config = dict(
    n_mels=40,
    num_labels=45,
    beta2=0.99,
    eps=1e-08,
    max_precond_dim=1024,
    merge_dims=False,
    epochs=25.6,
)
Rows from block 6 of a small multi-label audio tagger, named by matrix and row number. Each number is 128 + 24 x the weight over its row's rms, rounded and kept within 0 to 255. All counts start at 0. Numbers have three digits each. After the name is the row's rms in percent of the matrix's.
After each channel's rows are labels from the 100 clips, of 14976, where the channel reaches its highest value: "strongest on" is what is common among them. Only what is clearly more common there than usual is listed. The data: short pieces for a synthesised band: melody, chords, bass and drums. In brackets: how many of the 100.
# c30: last pointwise conv (model.blocks.6.c3.0.weight, 384x384x1), inputs 0-95

c30.18 094:134155136145086126201151129140118118135102132149133068139101138131188143128101175155150149113152141089124138147100147150127098189149103155141078157147120102105129146119131100128158135142134112118141099176116118114171124120104125154142139099119102096139138175117129140126126130134140141132
strongest on: reverberation (72); text has "reverberant" (72); text has "room" (72); flute-like (33)

c30.208 106:120157115148134092163216131129132089105131141134123209122109129157110106088163127107134135106070120138159136160157103126132142118168125127156194104137140161099143148114173146114089089185140146141151146109156145159105153124086136181180140122137137109155128149152175112117103118118118128154
strongest on: saxophone-like (66); clarinet-like (28)

c30.157 089:119076155146121110138158150143118108146133114097168146117136095095085134115112158122108141084107130184122121152121126140144168136130148120191143147131109122162108141156114070130139137128111177128182126172111109139097141137112128099082112140076113148148161116142160144200089115158060092120
strongest on: square lead (59); cowbell (29)

c30.314 097:130137122160125111153118112117091103121108119118108109116137101122107163167076149126120132116118122159177153160107132168137114098122101103132168150118083143139111139181147118149112142173120117157098169123070105150120145132150131156166132134152108138106099121098113105125154148125139139159
strongest on: vibraphone-like (79); melody instrument: vibraphone-like (32)

c30.95 098:158157116132134103236133096086134108121146155142148129136144087156094153171111137116127180159131147120152150113105123105132145123138115119118112153097153139140180125096135092117133099119135094133137103140138148134182150129120133099094140120155109127161132132162171125104131145139108122138
strongest on: harpsichord-like (90)

c30.323 095:179145163114150135118131048111103158131132153156102126098060119132173144137083117139142086110111109088156117092167075154127109101099100143118107148147107127127136204113098175107131165108136135000164099130097115053108255096100140122117148177110156114165131081074158147122147150137154125097
strongest on: bass line (100); saw pad (98)

c30.308 109:092144137097116130142157121121113143152126097129163143152156116119168138137141120132086140164105103108118184079130088155131122164179101098175118172087113086145123125091136129092123124111194159171137116113106099123135121116143132147140128123099133110082129130131090164153111130113136114121
strongest on: mains hum (45); trumpet-like (27)

c30.195 102:144110143132151135099144135097130124123129112127093125112115112122134129102158088154114121125115107170117135140143082126077099127091130114105138127090105146141123119128128142159138101134156152121129128142127124105108116120143129146135132110096135111164114145112125116142130154141126141144
strongest on: square lead (67); mains hum (34)

c30.316 115:143087183102129154124144138151129172099157118106103148101124127104170138133109119115100144136129141146151131155098172109107103167119155152132129158128117105125110152161146174154081104186103121132097188142154143175111120195115120122178147135166165091143150099109145136089128188119112138115
strongest on: vibraphone-like (55); marimba-like (30); thin (high-pass) (29)

c30.47 097:142109124137146099116112099143167132103127114112133129130133137121101119125118138136122134146150139090078130113121134138096123132143141130177080139143115138195088151126158119126174150122153105131154103168175129142108141158077185150147128135136112148131115136147132120179140133169110123104
strongest on: saxophone-like (45)

c30.351 092:159136104144110104112165163137170136113116141110112136127151121112114164101121110123130126108155099130121138118150132146110119130144147116140111194125129119137121117098161110130128140128138093108122115114148143177134141092097136138123141117162116087095145115109115111143132133150106109131
strongest on: square lead (98); bowed string-like (33)

c30.180 098:152146129135118076147141142148100113121135144098124160117174094109090187157152159136162125112157077101128123096140102101101142088134124131115112146134127099072061155123095126121147150091117102199149132131122159133144176141090103137109177180106105132081136093141114110122143100114130121164
strongest on: organ-like (79)

c30.75 078:125102108128125136139127149137116118160151137122163138129112128121139112132133113133126156114115120130111120124124169114118128138108133152124136118127162115132128111095119130176133139116107142125121138136133142108133122147140137109130128110125130142131140132099117128115135136102137102162
strongest on: open hi-hat (100); kick (100); drums (100); drum pattern: random hits (25)

c30.43 101:145140104114087151131075150156125137123169138167146185136125121140123155132121088106139159113111124152173089128170152157193149120129153122146131113129108152109108145149133106099158116163099112150133165120105141126150133136136105138115156175112090091137162135104132108118133126094110145138
strongest on: square lead (68); saw pad (43); melody instrument: square lead (30)

c30.74 093:101135122089099134156115096114122139128134146124125136117102130138128139156119147167163123113122122111141104137157106161144129134126150123103102117105119133117130154130149130138105116112131108096158111109141135073100153189125108135088115110165117115113107128112154104142138117141143123109
strongest on: open hi-hat (100); kick (100); drums (100); muffled (low-pass) (36)

c30.33 100:169122172131128126109138137151112147129123096163138113126094126121146127109133146113146121117120154106156175136170113161120139126126117121176110098150113132117131115175132105132098135172088117107128140152164160090103148105128128133123128120116177141116126110105109211150107098122149111113
strongest on: ride cymbal (83); cowbell (29)

c30.338 100:142142176114097118199109160115107149124121126111130100122128131131097134149087122132139145091098143112080136146073108103140153096161093255130101155111091126106102118136130130093109154140126134133108129098108121107141136120099127126127135133145121098100157142109187144085126138089143103148
strongest on: ride cymbal (63); clipping (53); text has "clipped" (53); cowbell (29)

c30.346 090:142152110130146122160088128150107120134104098148114088112158096150096168103126077135136126141137128125174144110112114119109120145102113143102104141153112129128132164149141136147138146169129121146128112150164127112196092120157146114143107158139106144121134146105124153136160132134136145112
strongest on: organ-like (98)

c30.202 098:102086123101150072146121129066154073138172150109128118192143186121148145096130114097108156112167167100090165134067138145145112139152187108162126133125116111119133083143180087171113161147160164101122119128103134191114094109110101149143115067116112124100140176234145102130110096156160162085
strongest on: bass line (100); bass guitar-like (98); thin (high-pass) (38)

c30.24 100:129123164146118116137130136113153096128093133143126116131122137133144119097170139121083137092118141129139167097147128136112149125124130139108113126139135159080136108156106135120085130112163132096136104081118113181120113149152122147090125107139165138214115158158151129115073171125132109144
strongest on: harpsichord-like (63); white noise (47)

c30.320 080:103106126132101140130109112150134118115126114135134130149118117127141095141134130112116118105116136138128118128125129140125121126106144113138118123153148123157112128118118153198116141113124147122143136130120128135127152128098122109139123112118115118123171155073113140138081115112113103152
strongest on: open hi-hat (100); kick (100); drums (100)

c30.81 087:168126122126112094111124141160126153136174122143114139123158121129098127151130113118124141111095101152095112124113120130099142095099140091091152105125103139131161144164092105133111137133140147122113121164128094137117122137118144119133118148119142079114089112121123131169171121146126112127
strongest on: ride cymbal (100); kick (100); drums (100)

c30.71 107:118108109140147127115090155177114177138136149106111120116117145109121116133169120096177133147128157115147122158100150138148110107139168170124137147108105118093135165141109117147125131134129105142114133122156135145124171152092125145128114111095140096126145112137140159127156125138124126096
strongest on: square lead (84); organ-like (27)

c30.20 101:096176113137121109120127100123120109124097134150149098146130143116129175137107098148139172136125186141134143111106153166104171098146121150154175135095143157183109099094106086098145143157157111148156149102164128120142156138113164180106145165169131098136148126136125154144119135132167158097
strongest on: reverberation (67); text has "reverberant" (67); text has "room" (67); saxophone-like (38)

c30.348 107:120143135113136119103108153144101134116118108106118115114112137108084185117103120147152123121116163130115122117114100147123117088122130163126143196151137233129116138148168087117147119184103117089134170149132111101141120114116103121174152166101169102153122104144219114145170138104157100070
strongest on: reverberation (63); text has "reverberant" (63); bowed string-like (41); vibraphone-like (33)

c30.99 097:160107110156122128112137158120153117153141110110122125176113161113118180131067185139103109112136103087156110144132110143159082141122130106138098135064118161144106133122101137112154185160190113118153156137103197097129120119125097160119095151096160154135190106149119164137110096139134131115
strongest on: reverberation (88); text has "room" (88); text has "reverberant" (88); bass guitar-like (54)

c30.61 101:075150171123126115142101145072138118176111129120095110125114149178141141122106090105126137120144152110094159192103104142142142178171119190113192116070130129129128109104109136123107161132123137097088066113117163155150111118159109184126153125111127123086147128141142104111105157109148174112
strongest on: mains hum (91)

c30.96 094:155150127132111145163132157147139108145103135130134146142113100181074121126164124155102140137139121160104131100128125087132095167119124110111132143157138125093147135108141142133129125100135135113131132158105112146160131124112084097084099109106187124154127129143136113173118130181139100158
strongest on: open hi-hat (90); organ-like (46)

c30.156 092:125098127143184108109131111123128091143104072117129141113147120143112116139140092139158136108104117164114122155197117141104168115126136120132156151076125144126112093076176128135138123139105172133138149144162128126104085131171093124096129155131147095107127116144110132142143158118132110117
strongest on: marimba-like (92); melody instrument: marimba-like (66)

c30.78 096:136118152128140144110111186107131143144182090166146128179128155137099100134174133107095100126128117158130111127119122159142077176095165096125147139171090099176109134119148163205158159117141198137114157182104168145138087106142104100120105130124155100138150131152086134193095102117086116133
strongest on: square lead (77)

c30.261 101:125133134087142125117105154059146099127138094109138155148106146123174131132105137139096148134091111102154182134154124179143128156141098078107084114123140044114115185111178094137127133153163162085162131143139092160117195103145129087146144167115081127126109172189164102139118131134138119134
strongest on: mains hum (88); crash cymbal (30)

c30.255 090:127121095112134107142138172131133127117142118099128122129123106136119130138109148102112132153108114113139166135138134127113107144121117121131105177123116120106131144129156145105138118172109162137136142130123119089150139112124116179104085144105124121135105099107130146153149099146108130130
strongest on: ride cymbal (71); cowbell (42); rimshot (35)

c30.331 094:131171129111092079185218090152163121114127142150107116140109149089125126106114113082134094122122115114132119119088109173101137127112090160137094091120102097095141133160154122115179135164134108122131111101152121139130112153093138193114111151146091151128128152135081129130127075114158131130
strongest on: saxophone-like (40); flute-like (31)

c30.299 104:108114131086155111144170054102118126087084106138090083127102125100146135152103124122101147124115166184169135111078145136084133134109146139125079116136112168148139083174126141145127141201145135095122127129089093107123153140173129128099152091122188158206110097139122105127124148169168145118
strongest on: bass line (99); bowed string-like (65); vibraphone-like (64)

c30.39 097:195098131112145129148144109158117118113117183120101149131093132116102122132131120114133126116102138091146119137153124118094129131089143142128094148144120145113120143128123108137133146123096118136096140146135137114146132106109103098115151147158155128108118119125135101113060108121140106144
strongest on: ride cymbal (84); cowbell (30); square lead (27)

c30.108 104:131121123151119144135139100125121150123108134135136135113122162137141130160127104133120157138098157165103151158140105105140104127140115151124142142132138143136082113091103133124128151107156166133108090114102092114148146142138141105108110137142089165136109132122143121153080166163172107096
strongest on: ride cymbal (49); cowbell (25)

c30.302 094:138121081117109098111155105143104097102141100129099110141113169151136139140104142131107137147134147120133124077123098101166164160137127109134086114105084094094128131121124143101120129135144137102114130122142132156106104116134116150136107119152150095113128114134112149089152113127123172161
strongest on: white noise (51); marimba-like (39); melody instrument: marimba-like (27)

c30.333 098:108154164099137099113165098107123118128111109176101057122134133159193176149125093142143104122100132137085099085072083104113129089107147203133065113123114150130173056090104151145111100085128115116096103144114122067112186105082115132120147131109196118121120098116137076124198101110171159095
strongest on: bass line (97); bowed string-like (89)

c30.226 102:139132150122103112109111175117153174139118141120100079104154147111139199099102100204079101077186173104147152129106126121129152134134112151137152208134125212134142099121167127086116147133175110119117132142131128105130111055097138146151151120115126096111129103083198142141170134108163135087
strongest on: reverberation (82); text has "room" (82); text has "reverberant" (82); bowed string-like (41)

c30.273 102:133122128125134128126143082114162147107168134138111072086078142139159129109100073102114124149109169139128123139102073150118105099138144118138103140150090088108136076094153170139110129118145150093090099150081134071093161131094100141082149117086201139183110112079151177180114126152116159061
strongest on: bass line (97); ride cymbal (88); bowed string-like (69)

c30.275 104:167170152103144095163143125115087121120109160119108141115126124151077137127119152132136140113137147134113122171098143154151164145081122115103137128125171140106109146131159126138171167125125134114136138163101140101129149157117078159145171133073090094119141102109159136138155133121115165143
strongest on: white noise (50); flute-like (33)

c30.339 104:179155146103137145151150145134085154089120100108137153107127150096106141116094089136170170137131150124161113128147162135104174120103138157144094149120138157111132159151192132118160145180105150117148122103090116103142140125125121185104138137099138107128112139116135163112138120136117117133
strongest on: mains hum (80)

c30.3 095:185154124189187104112081114114125155132160184161115128118107124110129146081144135105153141092133117226146098103098113102085172136101158110132125134114149099108130133118158159106152159135116154141174177105138128144109159144130120109121120099129118114121121116136139140139120158156142102162
strongest on: harpsichord-like (58); square lead (37); melody instrument: harpsichord-like (33)

c30.203 096:152133117173107157129102108103136129115173130121107127140132141150133147139130142137131137106137102098120110117123108126132140121121141116127117112133154124154155101092156120116136094127135125136104147130115126142157154149109120108128132138115148108139128109130103151118133127149126163153
strongest on: harpsichord-like (74); melody instrument: harpsichord-like (55); rumble (29); text has "noise" (28)

c30.303 096:142107151145139139138096113141156102109131121104140125141127148119163165092099104117113145162125124170167142129140165134141077100114174099155123129119119135172097154197161131121149136151147093100163149133141157162107146166147162092084127130161123112103131157149088152158126163170147123131
strongest on: vibraphone-like (57); horn-like (46); thin (high-pass) (37); melody instrument: horn-like (31)

c30.56 096:167108160123158149102093145099107175155104156124089122143106134107120170128093122113138206135107200129124123160099139208119130101134113170113146095132128121120107117137131132132121153144107111107126144162077142125101102085132099145115160104100125123135139121184157129080134117114165169130
strongest on: reverberation (78); text has "room" (78); text has "reverberant" (78); bass guitar-like (74)

c30.278 102:105124136149132107110113133132128166162129096171144106122131098149137138156151126136126105141130134101153136103136123121129116127091107127137119086133137132144146127144161139132055108171102131108126125154136139134112118120103165122103123179172154146150109131139117126132113108137138142158
strongest on: marimba-like (73); melody instrument: marimba-like (72)

c30.132 113:165135116149101103142128083096089090133162150153091122164136118109115128108161193116147118082169162121171087128167140139194187098133151140140158131098171103107093141127111105118127127115124122113136202151123089140126142115101124131137141104095155139157098122109134167065092148089146143141
strongest on: harpsichord-like (100); reverberation (68); text has "room" (68); text has "reverberant" (68)